config = dict(
    arch='mlp_mixer',
    model='self-supervised image encoder',
    dataset='scattered letters and digits in many colours',
    train_examples=195000,
    image_size=32,
    crop_scale_min=0.3,
    horizontal_flip=True,
    translate=0.06,
    color_jitter=0.4,
    method='barlow_twins',
    norm='layernorm',
    norm_position='pre',
    activation='gelu',
    mlp_ratio=4,
    parallel_block=False,
    inner_norm=False,
    moe='top_k',
    drop_path=0.15,
    num_experts=8,
    moe_every=2,
    expert_mlp_ratio=1,
    experts_per_token=2,
    shared_expert=False,
    patch_size=[4, 4],
    conv_stem=False,
    layers=8,
    width=192,
    projector_hidden=1024,
    projector_out=1024,
    projector_hidden_layers=1,
    residual_init='none',
    optimizer='normuon',
    muon_scale='original',
    lr=0.035,
    momentum=0.85,
    nesterov=False,
    orthogonalizer='newton_schulz_5',
    adamw_lr_other_params=0.00089,
    steps=9600,
    batch_size=256,
    epochs=12.6,
    lr_schedule='poly',
    final_lr_fraction=0.1,
    warmup_steps=190,
    weight_decay=0.02,
    adamw_weight_decay_other_params=0.01,
)
Rows from block 2 of a small self-supervised image encoder, named by matrix and row number. Rows with one number belong to one neuron. Each number is 128 + 32 x the weight over its row's rms, rounded and kept within 0 to 255. All counts start at 0.
After each neuron's rows are labels from the 100 images, of 14848, where the neuron reaches its highest value: "colour at peak" is the nearest of a few named colours to the mean colour under the peak. Only what is clearly more common there than usual is listed. The data: scattered letters and digits in many colours.
# fc1: MLP up (model.blocks.2.mlp.fc1.weight, 768x192), inputs 128-191
# fc2: MLP down (model.blocks.2.mlp.fc2.weight, 192x768, transposed), outputs 128-191

fc1.115 [130 123  99 122 155 145 140 161  96 158 110 155 129 125 148 124 130 137 141 108 118 115 154  86 167 129 120 138 151 146  97  87  54 116 113  83 105 107 117 153 152  82 154 114 144 109 123 102 125 135 109 122 185 157 101 130 119 142 139 162  66 151 197 158]
fc2.115 [ 97 111 157  90 102  84 111  79 115 142  96 116 106 140 181 141 199 166  94 175 138 128 132 142 122 180 118  76  93 230 134 113 112 133 112 100  87 144 115  92 157 129 157  86 143 133 103 110 131  99 117 116  76 132 231 160 135 127  96  86 152 152 122 129]
colour at peak: green

fc1.94 [125 161  93 140  89 137 152  94 155 122 126 119  99 157 125 181 104 146  94 170 167 122 124 129 154  82 119 138 139 144 162 191 167  92 129 120  86 101 111 121 193 109 162 186  88  83  92 111  59 134 143 178 130  74 185 150 114 169 105 152 152 169 142 109]
fc2.94 [157 114 172 165 165 175 105 144  77 125 115 118 158 124  92 117 128 121 167 124  80 101 119 115 126  74 134 105  95 128 127 153 105 155  89 164 121 111 127 108 110 149 124 111  99 179 115 127 125  93 142  70 145 145 144 177 147  91 130  95 160 120 117  97]
colour at peak: white; pink

fc1.482 [108 105 199 153 154 160 133 161 128 133 114  74 174  89 120  69 132 214 138  96 172  21 154 121 126 113 109  80 143 195 162 100 134 119 144 150 115 106 179 154 122 157 112 133 137 142 114  89 118 116 182 101 125  61 168 142 126  55 122 117  90 121 118 183]
fc2.482 [186 115 107 126 143 125 134 134 167  94 137 201  82 178 116  87 138 141 148 131 177 111 133 147 114 194 138 125 138 141 190 195  77 102 157 146  97 119  61  90 129  91 106 167 171 127 104  78 132 148 146 125 125 147 163 103  77 159 150 104  99  83 175 159]
colour at peak: brown

fc1.495 [111 190  88  93 108  82 162 136 176  92 135 133  92 154  61 194  91 150 120 156 169 136 120 155  93 145  79 175 104 152 132 127 152 106 114 100 134 117 135 127 116 116 160 153  99 103 139 101  91  77 160  86 170  90 123 190  64 113 131  86 117 146 148 135]
fc2.495 [160 200 146 138 139 170 120 152  89 158 100 102 136 107 168 141 155 100 139 115 136 174 145 152 154 140 151 103 135  88 127 103 140  71 130 152 122 159  91 136 118 145  93 142 102 148 109 143 151  72 199 152 133 148 139 158 123 171 109 105  70 151 171 124]
colour at peak: white

fc1.149 [160 127  41  46  97 119  82  64 110 135 180 178 110 178 159 132 134 124 134 117 106  90 137 109 133 120 109 153 115 131  86 160 143 165 104 112 210 123 187 192  98 140 130 184  69  82 135 156  85 141 151 139 175 122 134  95  58 126 132 186 110  90 100 126]
fc2.149 [189 135  85 106 155  55  93 105 172 129 125 127 109 118 109 240 150 108 110  57 115 125 150 133  86  84  58  98 113 107  96  85  94 204 113 127  90 126 139 156 147  99 104 158 133 134 103 105 143 150 150 130 186  99 143 153  85 127 130 126  92 123 115 132]
colour at peak: brown

fc1.41 [102 111 106 101  97 131 177 120  88 166 114 110 120 101 152 138 105 163 176  97 134 140 162 171 134 136 127 170 115 125 167 133  82  72 138  80 168 100  25 161 151 180  89 129 114 167 111 101 156 214 104 120 163 113 127 113 132 147 103 142 158 179 118 111]
fc2.41 [168 137 158 145 135 128 105 108 122 132 176 137 107 113 137  89 168  36  84 156  83 132 134 130  95 143 122 104  90 123 145 223 131 131 107 157 195 132 110 122 113 111 129 160 162 115 107 128  65 116 175 171 139 151 172 136  82 160 152 147 133 116 139 132]
colour at peak: grey

fc1.126 [104 140 145 117 125 132 194 123 135 138 120 120  92 139 206 101 157 124  86 118  83 152 124 122 110 124 171 111 137  70 127 119 132 131 125 136 166 181 140 137  77 146 101  87 128 115  76 159 106 152 110 131 129 136 139 143  80 146 120 122 131 175 178 138]
fc2.126 [146  91 134 152  92  82  84 192 170 118 130 131 101 139 119 142 101 186  58 133 125 139  96 157 155 156  80  99 149 131 172 125 104 103 123  69 108 120 104  86 146 121 169  58 112 160 163 169 126 105 168 133 137 181  75 148  95 155 108 163  81 120 130 151]
colour at peak: brown

fc1.258 [161 121 155 139 146 112 181 112 146 130 126 112  88 149 163 117 143 113 131 120 107 137 186  88 138 128  95 144  94  97 109 114 122 130 154  92 110 153  84 117 183 131 134 195 116 113  90 139 120 148 139 167 169 176 181 128 124 163 127 149 157  74 144 104]
fc2.258 [129 144 165 157 122 129 122 126 152 154 158 146 138  46  86 163 173 128 110 109  84 143 100 103 122  96 137 162  60 181 149 130 117 120 124 134  91 104 129 107 144 124 138  98 114  97 128 180  99 143 129 107 102 192 168 189 132 133 120 119 109 135 122  78]
colour at peak: green

fc1.513 [139 123 109 151 149 152  97 123 129 127 109  70 184 152  98 178 138 165 130  77 113 191 145 122 125 133 129 159 154  69 172  91 131 125  71 141 175  84 157 108 149  87 167 152 152 181 139 140 121  98 152 153 164 137  32 108 174  90 136 152 168 184 174 157]
fc2.513 [105 139 138 100 132 135 129  97 132 127 122 255 105 174  89 147 138  98  91 174 157 123 156 111  89  81 112 120 112 116 116 157 167  81 243 136 150 159 137 166 135 166 158 125 143  80 131 131 152 169  79  98 122 127 189 115 148 170 163 163 155 152  82 131]
colour at peak: grey

fc1.451 [ 98 104 120 190 156 190 185 139 191 143 151 111 138  78 127 113 162 114 118 102 118 114 141  88 116 127 186 133 141  55 126 146 125 133 122 133 158 102 135 133 125 125 147 115 137 146 139 145 139 153 131 160  94 118 115 146 113  88 197 109 122 125 180 109]
fc2.451 [127 127 174  97  97 136 109 111 142 131 114 171 155 126 156 112  78 174  54 116  44 156 135 133 127 145 100 140 150 175 137 157  74 117 154 144  74 161 122 102 136 134 103  89 164 135 146 108 105 142 166 129 147  94  92 143  88 198 103  99 133 138 123 144]
colour at peak: grey

fc1.659 [121 171 127 180 158 131 133  76 155  84 133 115 148 146 101 118 127 103 133 175 147 133 113 112  96 188 130 138  94  58  87 115 134 105 124  90 125 159 246 164 135 140  89 125 159 184 154 154 187 102  75 178 165 172 138 164 110 101 131 155 174 185 131 138]
fc2.659 [141 168 150 130 154 141 158 115  93 131 124 153  68 161 126 111  76 136  88 109  79 159 141 168 118 131  93 162 112 155 192 177 116 174 154 151 165 150 114 108 179 158 138  76 214  83 108  95 137 179 169 151 163 115  88  58  89 167 175 105  84  96 145 113]
colour at peak: pink

fc1.494 [112  55 206 120 142  98 149  85 115  95 113 120 122 135  90 143 113 134 118 143 142 105  72  75 132 133 124 111 136 196 137  93 118 183 136  66 121  99 116 140 129 117 163 116 132 152 149 136 151 163 142 112  93 127  81 143  71 145  99 150 133 142 105 166]
fc2.494 [189 163 159 160 131  46  95 127 120 185 143 135 194 110 197 122 110 124 161 124  58 136 125 147 167 101 138 159 153 117  90 156  84 156 101 143 118 123 109 124  76  97 169  74 175 154 117 106 138 150 104 145  97 124 160 137  94 140  37 152 150 110  92 112]
colour at peak: brown

fc1.465 [194 143 144 119 155 141 145 148 155 116 152 127  76 141  90  84 126 149 121 131 136 120 152 165 129 135 118  72 146 212 165 158 156 136 167 140 140 142  73 156 110  94  78 103 163 174  87  87 122 133 129 111 116  91 165 132  63  71  73 106  72 132 144 136]
fc2.465 [152 182 111 129  93 116 131  69 133 127 134 136 116 166 137 139 105 140 112 140  74 120 146 118 142  59 174 130 162  66 134 114 122 122 181  93 136 131 101 134 132 166 168  96 144 109 132  86  94  73  98 147 140  94 138 159 102 205 110 124 121 115 132 140]
colour at peak: black

fc1.459 [141 121 163 185 123 111 153 105 147  88 138 100 133  87 160 125 150 152 157  36 160  91 151 127 143 152 105 148 153 152 175 147 161 120 152 178  65  80 137 117 134  86  99 166 121  89 171 165 140 108 136 100 150 122  54 106 131 127 115 112  83 107 189 161]
fc2.459 [109  92 132 117 147 226 148 143 116  96  96  87 158 121 135 153 113 129 153 136 128 176 118 142  99 196 131 101 156 166  80 136 126 103  58 109 179 148 116 137 118 168 138 166 105 109  90  44 141 120 116 134 144 129 146 153 147 122 125  80 148 191 142  91]
colour at peak: grey

fc1.752 [148 135 102  94  90 111 114 146 131 108  82 116 161 112 114 100  82 116 153 118  78 118 165 196 113 149  85 137 106 133 102 101 136 148 149 127 120  90  86 107 157 143 124 140 126 123  94 161 181 105 111 108 113  24 130 142 205 135  61  72 173 147 125 132]
fc2.752 [160  85 107 133 132 148 141 169 189 123 191 140 168 121 121 150 192  67  93 128 148 131 133  64 100 134 144  91  86 129 172 109  84  63 145  77 107 162 125 146 123  92 116 189 169 156  55  80  91 118 162 136 171 235 142 169 119 162 151 178 122 143 111  98]
colour at peak: black

fc1.529 [158 135 174 153 138 149 161 135 151 175 114 132  71 194 123 108 144 106 139 110  65 171 146 103 106 143 120 119 129 142  70  97  73 139 134 145 113 157 134 103 184 146 136 179 123 132 121 145 159 112 146 182 164 178 190 137 119 131 130 123 165  81  87 118]
fc2.529 [195 116 200 121 150 132 110 136 144  81 159 148 122  55 131 174 194 176 110 133 103 161  98 105 121 118 133 157  95 158 139 147 121 118 131 126 108 103 110  95 148 134 128  81 112 114 122 150  71 144  92 144 161 172 136 213 102 109 146 158  98 138 165 129]
colour at peak: green

fc1.79 [138 102 178 124  86 107 128  81 109 111  89 127 114 156 179 126 144 145 125  54 183 125 124 157 114 111 141 127 103 136  87 120 105 140 152 160  86 163 172 191 155 102  46 101 166 133 117 138 196 141 110 136 162 118 140  79 111 143  91 121 130 143 179 175]
fc2.79 [121 119 160 157 189 117 171 106 125 147 160 117 203 120 172 151 133  87  87 141  91 159 137 121  74 115  98 158 137 126 121  39 198  91 108 138 107 105 127 132 123 145 144  81 164 158 104 136 160 186 145 155  91 110 132 186 175 151  98  99 186 125 127 119]
colour at peak: grey

fc1.132 [216 146 163  75 123 115 124 105 112 130 212 122  55 126 156 169 147 100 189  99  89 171 108 133 106  87 152 116 113 158 144 133 138 134 144 103 185 145 105 172 135  65 112 135 155 136 129 142 101 124  73 103 139 158 157 135 105 109 133  96  90 116 158 114]
fc2.132 [ 91 169 160 160 163 114 159  98  88  65  46  66 213 177 134 104 102 144  83 104 123 120  93 119  88 124  97 102 185 162 112 138 144 128 112 130 123  54 158 140 119 158 106 159 108 146  94  69 152 105 139 120  76 147 141 115 163 173 139 147 126 157 133 105]
colour at peak: green

fc1.733 [191 146 113 122 104 150 178 126 146  91 146 141 148  88  99 103  88 197 153 125  92 128 124 171 137 191  82 121 128 109 109 145 135 113 139 127 164 147 116  94  99 128 163 155 122 120 179 159 140 127 154 144 114  86  81 135 175 142 141 137 131  95  57 143]
fc2.733 [ 67  76 117 162 140  78 168 127 141 126 101 111 171 115 158 151 177 150  93 119 114  62 151 126 121 125 170  76 149 166  97  70 130 123 134 134 160 115 162 168 169 124 100  97 112 136 168 148 124 152 140 139 186 142 124 210 132 175 163 129 105 167 174 144]
colour at peak: black

fc1.204 [ 79 127  87 124 149 187 156  91 146  82  63 131 171  69 166 155 156 161 164 152  88 124 133 113 159 185 129  88 147  65 128 110 165 148 134 146 118 155 117 173 123 142 157 108 133 128 229 129 140 138 139 155  82  88 166  71 122 150 148 133 109  89  76  94]
fc2.204 [130 136  33  51 155 128 142 102 130 101 175 132 129  52 112  83 150 202 148 139 115 124 128 100 116 122  77 112 154 127 129 158 113 159 182  93 122 147  73 131 149 161 131 149 176 122  59 170 148 182 109 115 148 131 186 128 177 102 107 111 131 114 132  94]
colour at peak: black

fc1.278 [100 195 140 141 145  76  87  75 144 133 105 140  59 101 203 124 118 133 127  68 148 111 122 124  98 141 149 101 163 161  96 109 148 142  92 169 173 159 123 156 104 134 120  34 113 100 178 116 129 113 125 164  93 155 103 130 199 101  82 165 125 137  92 157]
fc2.278 [180 111  60 115 127 143 160 110 135 210 127 177 112 168  90  78 187 155 135 202 157 101 137 140 111 152 121  40 133 174 140 189 174 117 121 154 146  81 113 134 170 146 131 147  98 123 116 146 152 133 146 100 101 111 128 133  61 133 103 151 104 139 118 112]
colour at peak: brown

fc1.602 [112 141 137 117 158  88 180 103 115 128 107 147 164 125  88 196 107 160 230  49 136 177 112 112 160 137 193 141 136 119 130 124 137  61 155 126 106 145  63  94 131 171  95 120 132 112 153 144  81 114 151  71  85 159 197 106 141 114 153 185 119 165 142  67]
fc2.602 [151 118  76 122 111 103  79 255 138 145  68 120 142 123 130 106 170 135 153 139 100 111 127 121 113 103 118 134  57 141 110 118 155 143 139 144  95 142 196 191  75 132 159 126 107 161  87 126 119 127 162 123 145 228  80 157 115 138 146 115 172 116 112 140]
colour at peak: pink

fc1.260 [105  96 121 131  59  94  80 109 113 105 148 182 115 150 148  79 138 155 191 163 205 114  97 132  95 162 172  76 169  95 146 140 122 108 125 102 162 115 113  97 106 139 174  92 125 139 105 162 172  90 136 141  91 154 182 140  87  80  86 172 176 149 150 169]
fc2.260 [113  97 159  94 113  92 127 112 142 178 130 123 126 152  99  74 174 151 115 159  60  92 124  99 109 104 121 119 125 116 109 109 145 159 130 172  77 124 136 158 101 128 107  81 105 148  64 106  66 124 112 122 144 170 167 181 198 149 141 108 149 109  93 134]
colour at peak: grey

fc1.658 [114 123 127 124 170 163 161 165  91 168 110 175 165  83 136 146  93 140 137 169 133 131  86 106 123 126 125 139 115 107 159 148  76  85  97 126  78 115 151 117 135 103 139 142 133 122  98 132  90 124  93 171 128 120 136 151 101 143 166  85 136 167 121 193]
fc2.658 [186 127 121 114 103 149 133 106 146  81 106 113  62 185  92 121 160 164  82 110  80 152 164 126 110 101 124  58 143 161 149  94 177 156 149 167 155  91 148 122 200 152 157 100 147 180 122 122 152  86  86 141  91 112 159 156 221 124  56 140 108 101  86  63]
colour at peak: white

fc1.758 [133 139 120 111 129 158 105 129 134 157 155 126 122 121 140 106  93  88 116 114 155  91 128 120 124 195 159 177 120 107 124 142  52 116 112  69 119 147 117 131 116 146 105 141 105  91 106  83  96 121  84 107 138 135 169 156 175 162 141 141 148 129 160 140]
fc2.758 [137  55 102 122 175 140 109 141 104 108  98 102 142 135 121 145 148  71 111  87 145 131  62  98 136 132 131  99  66 151 134 169 122 172 141 196 120 111  92 140 193 116 130 132 132  99 147 139 166 170 158 116 133 139 133 129  83 104 110 110 163 133 184  95]
colour at peak: brown

fc1.725 [ 75 118 135 210 146 142 121  92 160 119  98 127 137  79 126 147 127 176 139 132 125 143 134 148 153  77 134 135 117 152 131 125 145  71 103 127 134 181 128 141 115 136 156 105 139  67 118 124  95 147 165 120 106 126 104 152 126 116 102 109 113 146 151 111]
fc2.725 [125 138 162 123 131  71 166 136 142  94 119 131  89 154 111  75 131  61  94 124  57 114 131 140 121 129 124 156 130 169 103 167 126 158 158 113 104  94 102 133 149 140 133 220  91  83 119 125 157 101 129 113 168 108 115 162  92 129 137  94 145 100 101 170]
colour at peak: brown

fc1.510 [148 191 171 138 150 134 107 157 167 123 123 130 117  71 148  61 115 130 134 110 147 108 143  58 114 157  89 135 132 130 102 160  95 133 108 160 120 120 149 142 140  97  98  44 117 144 144 133 154 132 141 113 104 155  68  62 161 149 111 136  69 132 126 143]
fc2.510 [102  57 130 131 102 136 148  88  45 148 144 111 128 142 154 120 126  40 161 162 155  99 155 154 149 204 130 163 146 133 115   7 169 106 124  81 167 167 105 108 197  94 150 101 129  38 149 134 125 104 118 137 170 103 122  40  85 132 134 131  79 137 104 109]
colour at peak: white

fc1.219 [ 72 148 114 132 137  67 116 122 152 140 177 133 138 142 109 153 122 122 210 117 206  85 154 146 107 131 181 121  95 146  70  97 144  34 118 120 135 116 162 173 132 105  94  79 153  97 146 159 176 171 108 149 122  96 167 116 156 116 137 159 143 145 162 138]
fc2.219 [192 147 210 152 137 124 189 129 154 158 116  99 167 130 162 133  76  97  93 106  80 139 118  85 120 121 142 156 157 125 127  84 158 163 131 103  77 102 129 121 103 174 170 102 143 169 133 137 155 134 139  97 141  87 139 235 159 182  81  70 132 117 105 133]
colour at peak: brown; grey

fc1.206 [130 126 132 160 142 129  89 168 101 146 117 158  90  96 166 145 114 115 105 100  86 148 111 151 147 107  57 153 152  78 141  87 163 156 168 162 152 138 170  95 167 145 102   8 120  92 112 140 125 152 166 148 130 160  99 159 153 135  87  63 133 146 137 133]
fc2.206 [ 70  95 146 116 108  62 152  69 101  97 119 138 172 148 111  94 145  63 170 129 157  83 119 107 146 128 133 176 117  85  73 103 118  93 132 159 124 159  74 131  84  97 117 137 172 110 193 132 165  94 123 157 112 118 112  67 115 103 166 180 135  86 140 142]
colour at peak: white

fc1.143 [ 82 130 114 148 126 107 142 118 150 145  95  65  67 145 212 121  99 136 137 135 124 118 131 122 133 121 124 159  83 108 119 113 215 121 174 169  63 134 133 127 125  77 166 129 127 140 165 114  80  96 167 149  72 158  57 148 159 138 140 104 168 111 162 172]
fc2.143 [126 120 120  62 162 143 129 101 177 136 156  97 203 107  70 114 174 148 137  92 139 133 121 126 112 152 152 115 170 173 108 198  54 127 118 126 134  97 149 134 184 148  95 229 150 108 149 101 163 135 146  99 171 135 168  68  38  82 148 141 148 127 101 129]
colour at peak: grey

fc1.147 [178  55 140  92 131 157 131 159 130  86 142 142 111 149  68 125  79 127 104 138 122 100 136 141 148 137 123 145 123 139 178 121 104 119 108  82  88 173 114 126  65 184 151 129  76 108 143 152  76 121 131 132 160 122 143 152  97 118 103 132 141 149 110 130]
fc2.147 [136 124 123 128 134 108 132 139 115 109 255 126 150 187 131 136 139 146 153 124 101  84  90 185 136 116  82 126  57 141 126 189 122 114  93  91 121  63 129 116 174 129 129  89 112 136 139 134 147  94 179 124  91 143 146 134  95 106 116 172  99 146 139 111]
colour at peak: grey; brown

fc1.581 [111 129 137  88 119  94 139 106 179 167 169 132 163  76 161 140 113 130 115 108  72 161 148 103  74  45 179 162 180 194 161 137  34 128  89 158 108  92 130 189 108 116 190 161 108 117 123 106 138 109 139 177 141 118 127  98 132 156 146  10 105 124 152 140]
fc2.581 [134 164 137 129  86 179 178 161 123 162 116 137  89 139 105 102 132 100 105 130 144 110 123 136 181 211  88 112 128  69 105  99 179 165 127 120 135 150 132 119 102 173  83  65 160 151 117 143 102  90 160 108 119 151 146  86 141  73 125 157 110  95 135 155]
colour at peak: black

fc1.629 [106  99 143 162 156 104 101 156 127 138 127 168 146  72 178 135 106 159 143 140 150  98 112 133 190 112 162 128 149  94 159  90 133 127 183 107  67 187 104  90 103  82  89 200 182 109 151 178 184 106 105  99 116 154 114 169 121 155 100 137 161 109  87 162]
fc2.629 [147 101 131 117 173 117 122 106 157 119 123 108 110 131 101  56 103 117 124 117 153 118 129 129  97 122 127 118 144 138  48 176 113 126 126 107 208  68 157 133 143 113 157  88  91 151 114 179 105 149 160 137 191  78 120 132 129 109 166 160 146 149 116 147]
colour at peak: grey

fc1.71 [ 83 144 116 127 101 116 115 112 123 100  91 168 114  92 130 117 126 107 128  87 177 105  84 173 114 158 114 176 172 136 174 155 148 116  81 138 144 189 165 255 201 127 148 138 148 133  56 172 184 163 123 106 140 164 175 145 135 136 119 142  98 104 144 115]
fc2.71 [ 94 128 129 106 101 178 105 107 169 129 116 132 160 145 117 114  42  93  88 120 127 140 145 149 151 138  75 104 156 124 166 130  69 108 145  80 160 104 102 219 162 189 209 143  93 104 108 108  73 103 127 173 102 129 126 124 119 182  69 127 179 107 151 139]
colour at peak: pink

fc1.741 [139 164 138  67 111 116 135  95 157 132 155 115 141  98 113 128 139  92 140 147  98 126 124 149 111 100 210 113 121 124 107  88 125 126 127 101  78 118  81 116  92 154 181 167  62  84 157 106 152  68 125 156  93 106 146  92  92 121 148  39 141  82 126 164]
fc2.741 [131 155 130  75  62 191 129  90  88 123 126 152  95 102 128 168 160 149 110 154  85 114 119 113 121 166 128 125 105 161 114  83 165  93  83 180 132 170 168 126 115 146 149 145 104 139 132 202 130 105 126 123 121 143 159 134 151  75 181 168 144 101 141  85]
colour at peak: black

fc1.625 [105 159 255 117 114 111 129  91 111 145 144 101 121 138  81 138 103 133  50 123 105 112 151 106 148 120  96 124 153 164 122 180 118  97  63 139 116  72 120 101 124 143 155 169 140 162 131 105 100 165  68 154  69 124 154 124 184 157 172 118  99 122 157 127]
fc2.625 [170 154 127 157 120 120 151 173 131  96 124  79 168 118  85 124 193 128 156 140 161 113 153 165  74  83 158  99 146 165  39 131 116 142 137 142 116 190 155 149 122 127  71 108 112 146  92 112 102  90 119  28 165 115  88 183 117  97  93 121 162 111  68  90]
colour at peak: brown

fc1.118 [122 103  76 118 111 129 152  97 142 159 173 117 114  84 132 103 148 178 154 141 135 139 104 129 124 158  83 129  98 138 168 159 123 125 161 108 146  86 139 129 204 134 170 140 181 148  92 109 108 163 146 184 144  81 141 158 148  85 106 120 143 193  97 160]
fc2.118 [172 126 129 137 138 100 107 147 128 140 111 153 105 219 196 100 162 155  95 172  90  72 133 104 147 137 198  89 135  99 123 121 130 170 100 203  95 187 113 145  84 122  78 128 116  69 134 104 128 176 128 110 121 145 128  72 114 108 156 127  92  36 122 108]
colour at peak: white

fc1.608 [142  90 105  78 152 133 133 100 104 117 170 143  63 155 119 157 152 132 130 103 109 101 156 145 125  83 106  67  94 121 146 137 141 185 128  46 175 130 152 196 181  98  59 138 111 148 164 113 141 144 109 155 174 122 111 115  73 112 132 180 150 104 165 161]
fc2.608 [146 118 122 160 172 123 126  92 109 112  83 143 137  93 157 123 108 118 134  90 153 146 153 145 121 126 115 102 104 168  35 133 133 143 101 118 109  69 190 106 174  99  96 182 159 161 164 110  90 158 117 150 135 105  93 168 115 104 165 163 120 161 131 121]
colour at peak: white; pink

fc1.97 [121 167 142  74 203 134  95 145 119 157 111 107  96 132  95 125  87 164 144 136 187 135  61 138 125 103 111  93 123 114 106 142 148  83 135 120 141  71 148 144  77 143 190  83 118 123 126 163 158 114  74 180 140  85  67 174 118 148 120 111 120 140 146 149]
fc2.97 [ 91 135 130 122 157 203 117 143 100 141 128 131  91 146  79 198 181 180  83 152  87 158 166 140 169 123 167 130 135 142  98  88 142 151  83 163 117 138 120  69 178 138 131 118 154 141 133 193  82 113 131 129 134 101 171 182 146 132 138 122 144  98 124 155]
colour at peak: white; pink

fc1.761 [136 127 127  98 155 114 186  77 108 132  97 145 153 110 132 145 169 151 110 197 119  84  98 121 171 113 148 154 152  80 123 106 139  87 103 172 139 129 114 143 117 140 164 108 130 130 106 155 127  99 127 142 118 131  77 114 107 104 140 165 116 181 129 144]
fc2.761 [178 148 140 126 123 150  99  97 121 101 129 111 126 175 139 127  69 115  82  86 191 136 124 103 111 155 119 195 156 145  97 148 109 146 161 112 176  77 102 134 108 129 124  65 115 133 146 140 146 135 174  87 109  95 145 127 114 130  82 147 136 104  69 137]
colour at peak: black

fc1.163 [112 160  85 101 110 136  78 115 130 184 150 166 109 129 125 161 115 124 159 167 147  99 152 112  45  42 125 151 102  79 201 121 121 120 107 138 181 149 114 128 124 168 143 117 217 165 170 119  95  94 179 117 122 142 124 166 148 122 116 147 125 141  23 205]
fc2.163 [151 119 119 155 118 121 140 175 106 107 179  69  66 109 153 148 147 152 161 161 161 136  95 170 177 118 130 175  93 187 140 161 163 216 127 105 152 111 135 160  97 113 108 132  70 127 186 156 184  78 147 154  85  54 138 114 106 131 151 101  75 100 113 131]
colour at peak: black

fc1.62 [ 95 119 126 150 134 159 100 130 105 126 138 133 112  66 106 102 140 125 158 110 104 109 184 154 114  85 121 131 144 122  84 153  95 137 104  97 116  73 179 139 138 127 114 172 156 118 122 117 148 110 142 110 186 105  81 137 146 139  84 187 152 146 112 157]
fc2.62 [ 88 118 114 125 160 102 165 158 150 132 117 118 115 142 162 123 119 168  83 149 135 134 125 138 187 171 129  80  45 122 153 119 119 146 173 175 140 155 131 102  94  90 115 122 116 128  79 157 141 114 114 154 101 181 141 147 140  69 133  79 128  83 116 126]
colour at peak: grey

fc1.403 [ 93 198  66 108 119 126 130 113  75 167 132 136 127 119  76 170 120 147 159 130 160 117 122  90  95  82 139 145 125 110 104 132 117 114 141 118  82  86 131 123  89 169 138 103 172 113  98 165 110 173 122 170  94 138 142 151 107 164 168  64 180 148 131  93]
fc2.403 [127 110 119  81 130 178 143  78  79 129 160 148  63 120 194 155 141 160  97 111 111 164 138 145  85 162 155 150 131 108 119  54 123 123 114 144 134 100 160 141 116 183 120 103 122 136 114 147 126  66 130 116 131 113 130 177 139 168 120 115 188 134  75  90]
colour at peak: white

fc1.251 [160 144  85 137  81 131 105 134 194  90 104 180 103  53 121  59 169 122 153 101  77 161 135 158  71 205  95  95 109 141  55 108  79 129  79 122 179  93 142 177 135 174 128 139 119 157 149 146 149 126 213 158 148 104  47 136 166 128 116 117  98 112 155 151]
fc2.251 [ 78 136 108 114 138  85 151 183 198 147 139  90 163 107 166 161  22 164 157 132 193  97 124 128 122 114 216  99 163 140 140  84 138 178 150 122  96 180 144 109 129 109 182 116  87 150 151 125 111 205  58 118 109 101 120 180 131 118  93 104 123 153 151 145]
colour at peak: grey